Weights of a small image classifier: arch resmlp, batches of 256.
Rows from block 2, named by matrix and row number. Rows with one number belong to one neuron. Each number is 128 + 32 x the weight over its row's rms, rounded and kept within 0 to 255. All counts start at 0. After the name is the row's rms in percent of the matrix's.
# fc1: MLP up (model.blocks.2.mlp.fc1.weight, 1536x384), inputs 0-63
# fc2: MLP down (model.blocks.2.mlp.fc2.weight, 384x1536, transposed), outputs 0-63
fc1.1244 098 [210 106 111 159  97  82 131 148 164  84 117 160 133  75 137 142 174 163  71 116 112 138 149 154 176 140 174 118 109 172 195 163 112 128 152 126 123  76 145 148 129 161 149 112 180 126  97 134 167  93 114  99 132 135  95 101 159  66 107 163  93 168 146 140]
fc1.1245 098 [153 136 109 172  94  60 111 178 161 114 111  78 133  87 103 150 137 126 141 141 101 115 110 141 121 160 109  86 112  79 164 110 168 100 136  89 166 154 154  76 158 146 132 198 160 168 152  80 136  79 140  39 126 181 133 116 135 115 121 153 153 162 141 104]
fc1.1246 100 [ 73 119 144 119 118  90 100 128  85 155 128  42 147 159 128 106 150 117 150 197 106  95 128 145 153 142  98 190 160 127 138 115 112  88 111 193 119 138 151 109 118  77  84  77 118 102 169 131 146  81  87  42 110  79 109 118 160 159 136 129 122 158 149 125]
fc1.1247 099 [140 156 143 141  99 158 150 159 135 133 117 112 117 135 118 168 103 158 124  94 101 154 195 145 165 103 116  82 101 120  79 137  80 124 148 153 159 159 160 164 136  96  94 182 119 120 162 100 140 167 168 118 141 176  87 119 150 101 107 126 138 168 171 110]
fc1.1248 095 [ 77  79  70  71 116 138  76 147 127  99 160 141 175  64 152 144 161 129 165  69  92 147  82  91 144 120 139 130  94 130 133 160  83 175 119  99 103 141 157 154 149 149 108 107 142 146 102 131 155 167 167 107 130 134 136 144  69  95 136 128 171 131 101 153]
fc1.1249 095 [105 170 138  96 111 157  96 172 140 153 129 137 131 139 141 102 104 174  99  88 116 166 178 141 142  82 181 146  90 136  62 101  96 108  56  66 125 105 156 129 127 175 133 115 117 174 136 124 173  79 153  90  96 102 146 119 122 143 109 133 140 125 160 144]
fc1.1250 098 [167 120  96 174 163 133 160 168  90 112  50 117 107 118 140 145 108  72 135  80 142 174 138  94  80  88 132 190 149 117 126 159  90  87 102 170 175 108  93 206 134 125 163  86 135 139 156 177 133  84 140 144 151 124 137 158  98 142 138 144 103 146  90  30]
fc1.1251 101 [115 131 129 137 147 165 105 127 185 132 124  68 120 165 148 111 137 144 118 170 151 142  69 151 152 102 182 127 122 127 161 137  92 166 179 213 122 148 100 129 127 114 167 163  84 102 121 136 154 188 182  99 129 186  68  82 117 149 124 180 148 134 115  76]
fc1.1252 104 [113 170 102 174 136 118  81  73 196 136 131 167 136 122 138 147 128  86 110 111 144 153 142 129 164 126 139 136  89 171 185 160 166 127 187 135 150 155 167 116 151 140 136  94 165  99 172 174 136 131 136 143  83 100 138 123 119  90 158 137  95 115  98 146]
fc1.1253 101 [154  96  76 159 138 141 149 129 109 123  77 142 127 109 149  65 124 101 169 133 127 137  47 121 129 142 110 193 164 106 138 125  98 143 140 130 127 153  88 156 144  71 140 118 154  76 122 109 170  98 125 158 129 135 227 124 144 132 107 180  88 147  97  69]
fc1.1254 101 [ 92 155 108 117 110 115 145  93 111 175  49 139 115 113 151 119  97 103 128  92 115 114  77 121 177 169 126  71 112  95 160 113 167 147 134  67 110  97 123 139 142 131 102 131 156 151 133 115 162 123 127 213 154 114 150 134  86 164   0 128  90 179  98 163]
fc1.1255 104 [100 154  80 148 100 140 159 139 171 138 157 154 149 139  84 151 126  96 148 141 156 103  49  29 136 114 116 135 158 181 106 181 129 150 134 209 112 115 141 170 198  50 124 104 128 126  78 172 109 117 125  80 133 191 156 151 177 108 163  80 160  93  75 129]
fc1.1256 105 [116 185  75 141 116 125 143 107 150  91  88 100 126 139 145 147 135  97 168 127 140 106 160 129  75 148 155  91 117 104 106 125 141 141  88 156 103 136 172 123 130 198 127  68 141  94 140 158  67 112 143 185 122 139 150 102 126 196 100 138  77 191 160 138]
fc1.1257 099 [218 152 149 114 117 138 109 110 119 119 106 137 143 179 118 126 107 153  86  29 129 123 150 143  71 165 142 142 147 134  96  67 152 130 119  78 166  44 145 138 119 112 130 135  77 146 129 134 162 117  96  99 130 125 144 179 136 102 124 165  99 121 160 159]
fc1.1258 098 [214 101 162 131 116 134 148 166 144  79 170 114 150 139 149 151 163 101 124 154  68 133 104  98 165 173 159 176 151 116 133  82 130 199 174 110 168 183 159 115 130 167 146 132 151  82 116 213  98  91 100 146 137 174 161  94  98 114  87  99 141 156 151 139]
fc1.1259 105 [149 169 136 125 153  42 167 128 209 139 116 119 166  83 128 139 164 106 161 118  92 152 134 114 164 158 145  53 155 111 156  99 121 103 109 123 176 108 158 138  90 135 116  89 127  91 206 135 214 162  99 108 189 152 153 106 135  84 128 143 155 102  75  74]
fc1.1260 102 [171 108  43 111 142 117  95 138  76 146 166  94 162 125 140 134  92 120  99 106 148 132 142 143 156 116  88 122  92 158  99 100 104 118  88  99 133 156 147 109 132 133 182 145 157 165 108 119  26 112 122 139 152 147 140 175 164 102  32 109 132 135 168 123]
fc1.1261 105 [118 115 107 107 214 164 108 139  85 177 142 133 107 131 135 150 110 129  98  94 162 140 136 158  77 180 142  97 118 147 175 133 143 135 154 111 170 110 154 120 175 165  45 163 113  86  75 135 121 128 175 142 117 125  99  93 149  76  92 122  96  88 142 104]
fc1.1262 107 [147  65 147 104 136 161  94 164 125  72  94 125 116  89  90 113 118 160  65 141 147 140 150 128 142 145  95 154 204 172 117  74 147 108  97 132 136 142 100 189 164 107 104  88 174 144 140 200 100  71 131 108 186 136 126 111  86 130  97 203 157 108 117  94]
fc1.1263 102 [130 175  73 158 100  96 135 106 107 128  83 127 113 124  93 183 153 114  93 190 121 148 105  95 124 154 135 176 129 168 104  82  83  86  71 152 170 142 120  71 152 129 116 147 104 111 124 117 184 116 115  90 151 111  98 151  91 151  82 117 184  68 135  83]
fc1.1264 096 [ 87 160  91 192 155 132 167 123 156 144 123 111 140 154 135 113 135 110 156 203  93 183 130  85 129 127  91  42 126  63 120  93 134  68 125 129 143  84 162 140 140 151 151  99 182 113 113 110 136 130 171 102 125 144 131 192  89 112  89 108 105  90 145 135]
fc1.1265 099 [ 73 119 147 146 141 157 159  97 126 171  71 128  80  54  98 110 125 100  94  54 118 134 139 127  41 136  56 147 156 124 110  74  92 171 134 109 114  48  39 119 116 104 123 110 183 160 148 127 161 114 188  98 130 111 127 169 105 128 137 161 143  72 124 139]
fc1.1266 106 [100 150 115 186 170 154 179 113 175  71 185 116 124 134 137 125 153 143  95 139 136 128 106 108 160 172 106  70  46 156 135 126 148 155 120 144 104  78 151 154  87 134 121 143 110 138 140 106 175 133 162  60 123 152 165 150 198 111 115 145 127 155 150 101]
fc1.1267 104 [132  92 153 172 105 141 153 125 124 157 166 130 154 140  79 153 146 138 159  93  99 155 154 137 144 124 187 135  99 124 167 153 173 177 116  85 118 130 117 195 123 175 158 130 127  90 168 159 155 180 122 126 131 117 131 144  93 109 101 150 117 152 104  75]
fc1.1268 102 [162 135 123 136 183 165 114 131 129 109 134  92 184 146 145 149 101 118 109 146 114 143 125 112 133 149 190 175 149 158  67 114 115 148 154 126 120 135  91 203 114 103 137  99 149 128 152 178 139 136  94 152 208 118 131 146 126 139 122 140 100  92 127 105]
fc1.1269 108 [142 150 129 190 125 127 116 229  75  84  66 147  58 154 169 131 138 102 134 111 132 104  74 127 102 155 162 121 170 113 155 189  90 118  89 131  98 143 131 132 122 147 141 117 129  70  74 172 158 126 118 104 160 149 124 173 171 169 122 130  49 100 161 143]
fc1.1270 097 [126  95 122 219  71  78 144 114 112 115 130 107 120 133 135 143 121 115 110 122 149 116 119 122 155 133  58 152 108 170 156 153  85 122 146 117 126  79  85 144 112 109 130  81 117  95 155 206 147 123 155 138  83 137 101 118 173 115 155 134 173  97 165  93]
fc1.1271 094 [135 191  81 116 102 138 175 126 119 107  77 123 165  94 186 131 132 119 101 118 145 107 121 114 113 108 150 226 155 138 152 101 132 173 139 205 110  51 139 110 141  75 136  92 108 145 102 180  98 116 182 122  82 103  89 141 125  79 126 109 104  83 103 169]
fc1.1272 108 [126 188  99 153 113 107 127  84 108 147 114 110 174 140 186 116  92 104 147 168 117  91  95 133 119 104 118 136 154 123 120  94 135 138  78 116 161  83 199 121 122  52 127 136  69  70 117 131 122 126 136 119 142 109 155 123 125  33 139 170  35  76 132 121]
fc1.1273 103 [151 117 135  85 113 117  95 124 155 132 176  99 154  93 176 102 144  76 130 104 104 126  63 136 142 178 163 110 100 166 160 156 127 130 168 159 120  84  77 101 108 113 114 131 120  85  85 117 125 131 155 132 163 152 114 160 173 122 116  98 117 122 182 156]
fc1.1274 095 [107 156  92 145 119  87 127 111 230 175 104 100 124 162 158 146 168  80 103 160  92  98 127  90 134 149 123  92 101 173  45 123 152 109 176 109 126 120 113 110 126 102 163  62 124 130 147 118 138  71 124 119 108 138 150 139 126 110  26  87  90 141 122 152]
fc1.1275 101 [145 189 161 178 161 151  82  69  98 133  89 100 153 139 138 150 147 108 185 141 161 165  81 141 133 137 100 143  90 152 105 147 137 130 109 132 126  75 104 120 133 187 164 138 148  93 140 117 111 124 124 153 128 149 139 122  98 193 118 149 134 126  87 137]
fc1.1276 103 [203 147  93 146 145 143 117 164 119 140 152  87 171 135 111 117 153 106 147 121 149 118 122 114 146 124 194 102 153  86  81 131 128 141 100 144 145 109  95 143  96 136 160 142  63 140 107 134 116 136  40 160 109 148  52  90 161 198  76 127 138 135 134 128]
fc1.1277 097 [116 164 112 122 132 133 132 110 128 101 173 172 141  82 104 111 179 165 125  93 126 108 122 111 112 116  96 148 114  99 124 125 142 167 129 126 155 134 111  89 112 149 119  92 161 200 128 193 175  66 177 182  51  94 109 170 159 140  78 112 138 141 151 126]
fc1.1278 096 [141 157 138 145 155 100 160 183  77 102 106  60 137  98 116 160 163 154  54 114 115 116  98 122 138 166 133 141 145  94  93 129 155  97 132  75 157 147 198 183 104  90 123 118 113 119 141 185 118 135 142 144 161 141 139 114 144 121 170 153  90  87 128  71]
fc1.1279 095 [106 132 101 140 111 160 161 137 124 129  94 115 154 136 128 111  90 108  87 158 161 158  92  65 119 181 142 140 125 118   8  60  94 103 105 132 139 114 134 146 167 151  80  82 169 117 108 135 102  84 115 140 114 147 149 140 103  97 122 110 150 155 124 110]
fc1.1280 105 [177 137 129 146 123 147 117  98 120 177  86  90 111 127 147  99 124 149 131  81 105 167 116  76  85 144 167 157 159 129 135 134 153  92 115 110 135  92 113  78 120 172 110 139  64 116 141 128 178 125 168 100 104 111 185 181  63 111 132 157 131  96 106 152]
fc1.1281 099 [198 162 158 138  94 142 121 189 107 165 154 185 193 131 116 148 102  93 130 158  92  87 120 112  99 181 115 166 170  71 158 127 150 129 121  89 160  89 165 133 162 143 167 150  78 127 152 143 131  69 150 147 114 138 114  98 108  82 127  80 106 120 134 130]
fc1.1282 104 [177 148 105 203 124 181 189 130 102  98  53 165 124 135 153 135 125 191 115 136 120  55 146 130 135  56 125 115 133 164 148 156 105  94  90 205 118 116 142  89 106 155  83  91 143 125 157 212 144 156 125 102 149  91 164 152 153 140  75 174 158 110 118 167]
fc1.1283 103 [177  99 114 151 122 130  98 128 102 117 122 127  70  88 143  93 110 127 101 149  91 134 105 203 106 163 103 158  73 113 135 151 138 171  75 130  94 135 126 164 115 107 122 158  68  97 172 139 161 132  98 149 171 126 181 130 147 172 146  93 140 131 152 134]
fc1.1284 100 [140 168 132 175 130 127 112 100 144 116 142 156 161 127 184 140  73  74 107 186 138 117 151 133  96 113 138 109 148 137 184 151 122 131 118 102 108 120 167 156 139 113  97 109  53 112 131 135 120 144 139 153 112 165 149  89 120  73 147  39 125 134 115  91]
fc1.1285 099 [101 206 146 160 119 144 131  56 158  75 137 131 131 110  83  73 132  92 162 115 149 132 141 165 126  98  79  71 107 120  94 181 122 130 121 123 101  95 126 100 111  97 178 145  67 126 180 111  59 104 155 153  92 122 131 113  78 131 114  92 119  47  93 165]
fc1.1286 109 [148 135 109 141 208 178 144  87 117 130 105 166 121 130 151  71 164 164 156 141 108  96 151 126 135 109 151 115 113 100 121 105 160 204 144 100 165 148 149 118 131 113  98  84 127 162 140 185 151 128 134 110 129 105 116 134 119 126 165 158 111 154 120 143]
fc1.1287 101 [127 150 120 105  70 177  71 124 170  99  86 144 124 156 178  84 113 115  59 148 125 137 124  65 143 185  65 107 105  97 136  92 164  82 155 134 155 145 120 146 111 102 100  85 136 130 129 131 127 121  53  79  56 139 116 134  77  99 138 189 160  97 128  90]
fc1.1288 101 [183 141 141 132 164 123 143 161  88 122  97 107 127 153 104 137 131 127 162 222  95 144  95 129 112 192 108 115  99 116 142 127 122 156  67 161 158 139 153 133 166 100 150 150 175 140 135 152 191 101 137 124 174 160 100  79 121 155  88 101 108 124 152  55]
fc1.1289 110 [ 82 137 119 116  62  71 137 123 151 132 122  88 125  94  69 113 108  91 136 152 158 145 129 132 110 181  94  94 157 146  90 133 159 152 154 148 104  91 198 206 168  90 149 144 104 137 137 103 105 144 108 156 164 143 111 139 136 106 105 116  97  71  97 123]
fc1.1290 099 [129 186  66 104  72 102 161 155 158 103 168 162 123 129 110 124  83 121  73 164 130 172 125 119 133 188 117  82 102 135 172 147  95 133  91 139 196 150 147 151 201  39 102 112  96 159  92 118 115 115 133 113 120  94  91 166 123 156 107 178 117 146 133 120]
fc1.1291 108 [147 142 159 132 164  94 175 141 181  96 102 101 100 166 130  98 156  93 148 147 130 135 116 101 111 192 101 133  91 143 115 184 166  99 202 129 175 111 103 124 117  97  92  93 101 120 107 128  72 117  65 169  80 125 108 103  70 123 123  74 101 153 163 121]
fc1.1292 101 [109  87 130  97 174 167 108  93 132 148 134  91 124 117 145  85 131 118 163 189 111 153 162 145  75 101 134 133  95 139 152 110 134 113  95 133 121  83 157 196 127 148 123 126 127 102 132 102 133 155 184 188 137 147  84 159 101 176  98 131 122 168 154 104]
fc1.1293 101 [141 154  67 153 186  92 131  97 156  84 146 142  94  74  80 173 140 144 104 132 106 144 130 148 107 117 148 132 168 134 171 111 145 169 146 113 141 122 124  91  97  91 109 165 144 230 115 100 125 128 147 117  42 135 128 167 121  61 131 138 129 111 129 118]
fc1.1294 101 [132 130 101 176 138 103 102  93 106 100 133 138  79 110 120  84 134 113 127 127 178 168 150 130 134 170  88 136 124 104 119 126 116 146 139 189  95  88 118 162 177 135 135 108 129 188 187 177 137 114 152 134 104 149 107 117  77 127 160 120 145 151 110  90]
fc1.1295 099 [118 126 151 123 128  92 133 130 107 173 164 136 182 144 160 120  97 106 124 128 113 128  94 145 127 131 139 163 128 196 149 126 134  60 181 140 147 155 162 107 139 122 123 123 129 154 101 115 117 115 128 120  81 109 167 102 113 126 117 114 147 149 155 135]
fc1.1296 100 [188 120 112 162  88 168 160 139 159  85  86 131 127  51 159 135 136 114 109 108 137 128 153 160 139 184 138 130 138 165 124 172 139 165 183 156 141 142 122  84 103 124 188  54  87  73 161 100 140  91 153 111 132 160 119 107 112  72 158 157 106  97 166 139]
fc2.1244 106 [ 96  84 154 107 111 145 114 136 122 141 143  94 116 159 109 120 106 142 158 126 173 144  58 152 153 158 141 174  86  73 102 148  88  80 153 133 141 108 135 145 105 135 203 113 184 173 148 101  89 114 113 144 142 106 166 124 149  99  98 136 146 128 119  79]
fc2.1245 098 [121 133  76 112  96 162 135 116 138 203 145 145  77 204  95 121 167 202 178 196  97 110 136 147 127  93 170 102 116 146 131 150 117  98 108 149 128  74 119 187 106 135 176 146 125 157 107  86 144 200  90 200 108  66 129 159 158 125 126 140  96  97 188 162]
fc2.1246 090 [155 137 144 122 150 137 125 161 189 108 145 146 151 144 140 146 125 138  83  55 127 142 156  80 149 121 132  87 136 101 123 121 178 156  70 124 116 162  94 155 231 150 149 140 158 113 102 123 137 132 117 186 133 146 181 128 170 126 148 103 149  67 143 223]
fc2.1247 089 [111  85 129 107 184 159  91 162 149 107 134 112 142 107  78 190 134 148  88  91 108 113  88 156  44 125 181 163 131  96 152  86 128 142 153  66 138  99  83 148 195 154 165  98 165 148  63 159 105  91 151  66 101  86 189 125  86 140 131 141 169 123  93 180]
fc2.1248 089 [141 133 146 120 130 122 132 143 101  76 188 144 161 118 192 141 100 111 165 155 102 124 122 115 136 140  65  21 139 108 129 172 119  90 119 130  78  66 133 135  97 155 112  85  79 177 100  98  94 183 137 131  99  93 137 129 200 133 143 105 132 117 131 186]
fc2.1249 104 [126 164 102  83 176 171 147 136 142 109 122 130 134 120 123 131 160 124 121 114 143 143 142 125  70 142 149  99  31  91 152 128 190 106 106 140 148  99 150 118 137 118  98 152 107  98 105 120 108 140 123  53 126 137 112 197 105  98 167 160 115  73  79 147]
fc2.1250 101 [ 89 105 143 110  78 147  70 114  60 107 154 206  91  60 157 104 133 166 132 133 140 119 128 138 161 116 195  96 189 155 113 141 112 158  86 138  98 149 162 121 160 174 114 163 139 183 155  73 150 162 129 157 139 146 163 139  97 111 105 187 107 164 174 129]
fc2.1251 092 [110 130 101 162 211  79 109 131  90 140 158 130  88  98 152 140  99  91 130  79 119 131 139 129 133 146 109 130  87 134 113 118  99  73  49 109 118 111 150 119 180 129 151  89 155 102 148 127  82 183 118  84 113 129 119 120 141 173 154 158 155 129  76 166]
fc2.1252 107 [136 123 129  84 118 139 136 159 106  98 161 143 105 137  68  95 160  96 180 192 140 133 146 107 116  93  90 119  99 139  83 161 152 147  70 127 140 101 123 124  76 171 150 123  60 139 146 100 136 123  98 104 138 123 116 130  97 129 103  85  92  67 148 119]
fc2.1253 100 [119  88 159  80  88 162 105 116 120 131 110 174 133 112 119 118 162 153 162 114  99  76 118 137 143 123 153 140 171  88  61 101 115 161  99 141 106 162  79 130 148 130 132  97 111 168 131 122  64 131  97 117 163 122 123 107 144 123 170  88  86 140  86 144]
fc2.1254 093 [ 94  95  89 128 151  68 113  88 179 148 165 110  87 161 136 183 197 111 101 131 134 109 127 137 112 108 137 130 124 155 123 180  86 101 166 120 126 154  83 134 152 131 184  82  76  72 153 109 112 109 110 134 140 142 134 115 137 148 192 127 127 148 154 155]
fc2.1255 091 [106  75 142 115 121 158  83  95 125 125 111 134 110 115 183 174 107 158 145  98 137 127 152 139 124 156 148 111 149 129 118 100  94 115 166 163 152 146 182  80 127 110  64 138 160  95 119  64  89 155 179 127 127  69 108 120 216 125  86  89 146 166 202 172]
fc2.1256 106 [ 61 152 124 108  50 154 175 150 161 123 166 170  75 114 104  94 108 147 163 120 166 197 100 136 196 113  98 115 146 130  90 127 141 132 175  79  82 152 142 139 189 132 126  77 103 123 120 119 157 127 153 141 128 121  69 121 214 138 109  89 170 160 113 171]
fc2.1257 102 [111  65 124 120 119 149 182 129 154 170 184 138  91 118 148 147 123 104 126 172 120  89 152 115 114 114 111 172 131 173 101 166 127 100 125 162  85 161  79 118 105 125 176 110 116 142 149 173  87 133 116  98  76  98 159  75 112 160 165 190 119 123 119  99]
fc2.1258 091 [124 101 169  96 127 105 120 115 128 189 103 109 122 110 122 140 154 129 138  97 145  84 182 136 176 107 130 122 170  98 105 179  82  83 177 178  90 150 164 109 115 145 126  98  89 143 115 164 135 189 143 114 179 110 152 170 161 104 106 136 126 147 125 179]
fc2.1259 103 [181 175 130  92 164 180  89 169 118 118 101 134 135 119 118 168 114 127 157 128 164  98 174 114  72 159 142 157 161 145 116 113 165 149 163 125  84 181 110 121 156 138 162 183 108  95 149 134  93 176 117 140 107 147 129 134  83  90  93 103 166 102  88 144]
fc2.1260 092 [116  88 172 128 105 133 107  92  79 119 114 112  38 121 135 178 135 163  95 165 172 161 150 105  82 166 138  88 148 153 134 189  53 111 111 108  83 164 110 129 142 132 126 149 116  97 131  98 148 133 127 135 132 138  74  90 137 105 210 141 100 104 109 147]
fc2.1261 095 [ 80 158 161 146 105 180  73 163 143 119 129 150 119 132 132  84 129 115  74 135 114 129 103 143 103 173 132  98 169  91 166 151  75 100  93 110 108 147  84  92 147 100 152 112  79  67 167  66 147 102 156  99 138 141 115 102 129  91  95  80  96 135 141 105]
fc2.1262 101 [108 122 129 171 140 103  79 131  86  93  82 175 148 165 139 155 126  91 115 177 101 126 136 157  81 154 150 164 182 101 174 116 139 105 139 145 131 166 105 124 115 168  87 112 109 188 113  79 104 131 114 122 112 140  97 161 180 156 117 127 141 136  97 128]
fc2.1263 107 [154 131 111 113 128 122 123 131  86  98 107 184 127 134 174 193 140  84 147 147 164 153 133  91 145 161 177 136 132 166 134 158  73 174 108  99 134 114 104 141 131 107  81  96 116 131 119 108 101  93 108 216 126 146 107 163 135 128 125  52 149 123 153 113]
fc2.1264 094 [ 88 181 150  92 112 151 103 126 113 106 135 166 146  86 159 111 109 137 149 115 169 138 159 134 116 157  99 147 130 173 104 123 135  64 141 121 109 147 122  78 103 138 192 172 176 148 144  89 145 195 115 136 182 132 135 157 170 143 161 141 148 109 187  83]
fc2.1265 097 [108 127 126 140  92  64 143 163 153 140 146  53  90  93 191 176 146  91 106 119 145  99 130 139 136 107 132 121  79 137  56 104 145 143 166 139  63 100  50 124 101 164 135 144 155 107 102  70 164  93  98 138  88 101 142 113 151 118 191 119 131 133 125 109]
fc2.1266 115 [112 146 129 177 122 159 117 115 149 190 131 140 129  92  77 100 123 151 177  82 153 161 127 184 140 102 141 175 121 139 161 114 120 136 143 159 139 180  86  95  90 118 136 168 141 135 180 178 115 127 151 148 112 139 134  58 167  84  96 154 182 153 115 138]
fc2.1267 102 [159 149 122 100 122 110 122 105 144 166  90 178 154 117 160 165 100 117 124 107  63 110 136 123 134 120 111 146 130 145 118  78 107  69  41 188  98 108 161  98 120 103 139  93 121  66 132 112  66  87 113 167 148 160 161  90 105 163 159 146 141  94 109 172]
fc2.1268 104 [142 125 119 104 110 136 118 153  87 164 113 223 129 110 144 100  96 134 100 149 132 142 131 103 122 146 117 115 123 138 120 171  88 170 130 231 186 123  52 170 123 124  87 149 130 147 133 126 170 191 142 132  74 178 102 105 134 143  72 152 147 156 130  80]
fc2.1269 100 [ 93 133 132  61 187 134 146 193 165 152 121 170 158 188  73 119 120 151 136 156 115 112 128  96 135 120 111 138 151 122 135 122  87 171 109 128 155 183  93 125 171 159  57  85 134 168  98 151 102  99  75  87 123  86  99  91 139 123 125  39 166 109 140 104]
fc2.1270 092 [122 134 135 149  84  83 104  84 102 166 135 189 125 132 164 128 129  96 105  94  68 121 143 160 111 172 144 110 171 146 163 158 103  77 133 136  93 151  85  95 144 209  90 108 165 143 128  87 127 127  95 113 175 100 189 106 136 144  82  85 150  82 108 196]
fc2.1271 100 [132 105 130 160 150  56  73 148 151 163  99 105 126 138  98 110 175  82 185 135 113 112 139 108 133 160  82 116 105 116  82  80 103 113 132 133 174 107 174  98  85 147  99 107 165 122 137 130 124 110  84  89 180 101 164  90 147 118 116 143 161 100 157 148]
fc2.1272 103 [120 123 139 107  87  54 141  97 166 151 183 148  99  90  96 152 117 144 115 111  92 129 182 130 119 163 144  90  94 152  89  69  92 170 129 166  76 128 123 106 141 115 120 105 125 115  77  64 167 129 176  90 112 178 157 127 163 115 144 109 146 203 145 121]
fc2.1273 097 [ 78 169 105 161 152 148 111 120 118 125 173  99  71 152 117  99 124 127 154 136 142 134 151 155 124 167 156  89  96 150 102 109 112 132 100 123 115 120 111  44 115 116 166 130 112  88 182 117 149 131 122 141 115 138 132  98 150 156 112  86 189 155 164 118]
fc2.1274 090 [161 171 141 127 157 115 118 110  88  91 130 169 112 132 146 148 117 129 126 118 205 134 124 117 136 138 200  83 162  73  96 128 137 114 110 116  92 173 121 125 135 108 111 216 126 221  83 100 130 194 131 122 123 168 118  68 125 130 185 152 165  73 137  88]
fc2.1275 092 [ 90 104 152 185 157  74 135 171 117 134 163 145 130 107  64  88  94 108  76 235 139 153 148 121 109  23 110 113 130 131 113 178 144 148  81 125 119 172 213 148 123 100 122 150 135 139 167  71 179 140 116 137  70 116 179  79  94 143  57  93 129 142  93 101]
fc2.1276 109 [142  98 137 114  43 204 140 117 121 144  99 202 101 127 117 130 169 156 130  75 157  78 131 118 178  84 115 152 132 136 101 113  94  96 134 133  80 185 133 175 155  86 179 143 155 162 120 127 138 178 111 163 104 140 146 100 143  28 100  80 146 101 129  97]
fc2.1277 112 [160 111 131 107 113 102 168 153  75 139 119 154 104 128 118 145 174  96 162 140 160 128 105  86 113 190 146  76  65 157 162 158  84 164 106 160 171  92 154 140 158 148 126 140 114 118  98 107  97 121 143 137 158 124  69  88 204 109 171 122 117 131 136 151]
fc2.1278 091 [134 188 173 160  77 126 129 130 152 139 175 117 137 141 103 148  84 185 143  87 143 117 125 143 131 111  71 111 117 117 140 105  60 140  81 137 171 152 144 120 205  93  97 125 130 108 138 160 142 109 181 114 172  88 181 124 153 160 153 125  71 193  97 102]
fc2.1279 115 [121 110 197 131 108 139 179 142  64  96 108 109  93 153  92 196  71 202 143 119 162 145 115  97 100 122  82 134 135 126 121 171 144 117 109 160  84 151 129 120 160 175 134 137 120 152  94 114 173  81 125  96 189 100 113 136 135 145  87 163 127 173  63 178]
fc2.1280 104 [100 109 180 121 122 134 140 120 100 191 157 123  83  55 100 119 102  80 164 195 129 138 169 168 164 111 145  62 101 142 137 196 169 110 137 114 189 158 115 119 115 167 123 141  71  97 145  79 126  87 149 129 128 140 111 114  85  89 138 142 160 156 140 166]
fc2.1281 101 [164 166 103 112 106 125 170 133  48 106 174 141 158 128 172  65 160 151 171 102  75 122 111 122 108 151  99  77 139 137 150 146 132 167 131 127 125 113  99 138  81 129 150 113 131 131 138 164 139 160 186  68 107  76 130 149 135 111 161 146 151 170 205 128]
fc2.1282 090 [111  77 153 164 155  76  88 172 175 109  74 192 116 114 146 131 171 107 106  89 130 172  82 147  62 180 120 125 112 118 173 142 105 137 126  89 185  98  85  98 182 141 115 135  90 147 173 170 113 117 135 191  74 104 135 103 103 106  93  87 147 112 131 131]
fc2.1283 106 [166 166 111  96 157 138 193 161 162 137 131 111 197 186  96 156 144 116 128  98 108 114  80 153 126  60 129 135 112 103  91  92 119 153 196  83 123 156 133 190 145  99 118 153 135 144  70 126  82 117 111  75 147 112 147 161 108  80 119 150 118 142 115 149]
fc2.1284 105 [114 105 145  83  90 139  89 128 111 180 155 129  87  57 158 210 133 121 118 122 110 119  85 120 208 154  76  80 117  89 129 177 139 117 147 106  89 113 139 106  73  95 169 121 105  79 180 132 154 132 143 123 110  88  94 138 113 174 109 153 160  77 195 147]
fc2.1285 107 [157 108 140 142  99  97  71 133  83 119 127 154 117  91 163 177 127 106 108  73 127 109 174 157  85 179 139 111  66 104 189 116 170 154 102 141 142 165 139 132  75  71  88 152 157 117 155 132 180 111 120 125 135 168 127  90  62 139 120  98 173  98 156 152]
fc2.1286 100 [130 121 163 186 122 122 100 128 141  74  67 171 132  57 139 137  98 132  52 103 126 132 142 172 144  97 128  85 142 105 179 169 115 140 111 146 159 125  96 104 153 167 181 121 115 177 127 157 164 135 125 148 113 137 114  46 178 129 100  84 134 110 128 124]
fc2.1287 101 [131 153 133  98 145 101 134  91 100  93 154 193 114 146  95 172 129 126 154 115 169  97 136 115 100  67 188 133 160 163 148 172 184 155 118  55 149 164 144  99 139 136 109 145  59 123 174 128 123 142  99 180 128 161 157 104  89  78 123 143 152 123  91 126]
fc2.1288 100 [ 75 118  40  47 103  88 139 133 191 149 123 105 101  61  97 131 120  95 159 103  75 119 146 102 147 155 142 114 104 120 122 120 102 139 119  57  78 101 125 136 110 186 128 184  85 136 160  67 113 152  90 145  85 107 130 144  58 119 140 140 124  79 165 211]
fc2.1289 104 [ 93 179  90  65 178 138 164 145 122 125 103 123  85 196 108  90 129 113 140 139 116  95 174 107 142 139 117  83 151 160 110 143 117 133 125 137 165 148 129  95  55 105 102 128 181 154 181 136 128 188 137 144 100  50  58  67 178 173 142 193  56 141 168 131]
fc2.1290 093 [118 113 160 114 110 160 148  72 113 140  87 108 126 132 175 127 168  60 162 143 138 181 179 124 139 147 183  82  90 164  84 108 139 135 159 170 123  67 152 121  80 127 120 192 118 170 184 104 189 158 105  81 114  94 153  90 151 122 125  84 114 118 176 111]
fc2.1291 093 [109 104 130 127 113 121 156  94  26 116 114 148 149 187 137 108 143 131 105 163 120 213 154 123 150 102 206 117 134 123 131 122 166 160 154 146 112  48 168 105 104 133 117 101 159  83 142 128 113 171 182 151 134 108 109  85 127 136  89 122 165 112 126 147]
fc2.1292 099 [111 127 135 142 120 114 206 194 114 106 125 111 116 143  97  91 109 148 194 105  85 109 131 138 174 154 131 136 168 125 133 103 143 121 101  67 142  96  98  85  41  96 142 165 120 112 127 125 111  91 152  98 150 149  94 160  88 166 156 106 133 167 135 159]
fc2.1293 107 [ 86  93 103 162  50 123 154 127  85 149 125 161 157 132 130 141 135  64 157 131 110 120 136 146 195  86 108 121  83  78 129 210 162 173  90 136 101 163  99 198 129 110 139 109  99  87 148  80 135 165  81 155 142  71  75 125 168 163 123 137 122 137 166 157]
fc2.1294 095 [ 60  59 172 155 144 182 109 116 115  84 157 113  61 129 121 159 147 123 158 165 151 168 192 120 150 107 151 163 176 195 123 131 100 118 124 135 145 173 168 114 156 109 128 145 128 156 125 102 103 108 115 159 141 103 143  76  60  89 124 153  81  94 143 139]
fc2.1295 094 [158 150 105  98 126 145 133 110  74 126  84 155 112 129 114 141 199 102 148 143 115 150 150 135 135 104 105 116 117 114 169 136 107 195  67  52  98 128 180 128 121 156 116 150 169 104 157  81 154 179 100  78 144 119 168 167 135 135 148  25  74 111 123 159]
fc2.1296 099 [117  58 104 128 176  99 100 158  85 127 111 147  89 136 132 131  85  99 196  97 107 178  73 118 134 165 205 125 169 126  98 132  78 114 134 156 121 129 113 150 159 143 109  71 133 128 114 120  89 154 148  96 103 104  88 173 141 185  91 140 133 160 163 119]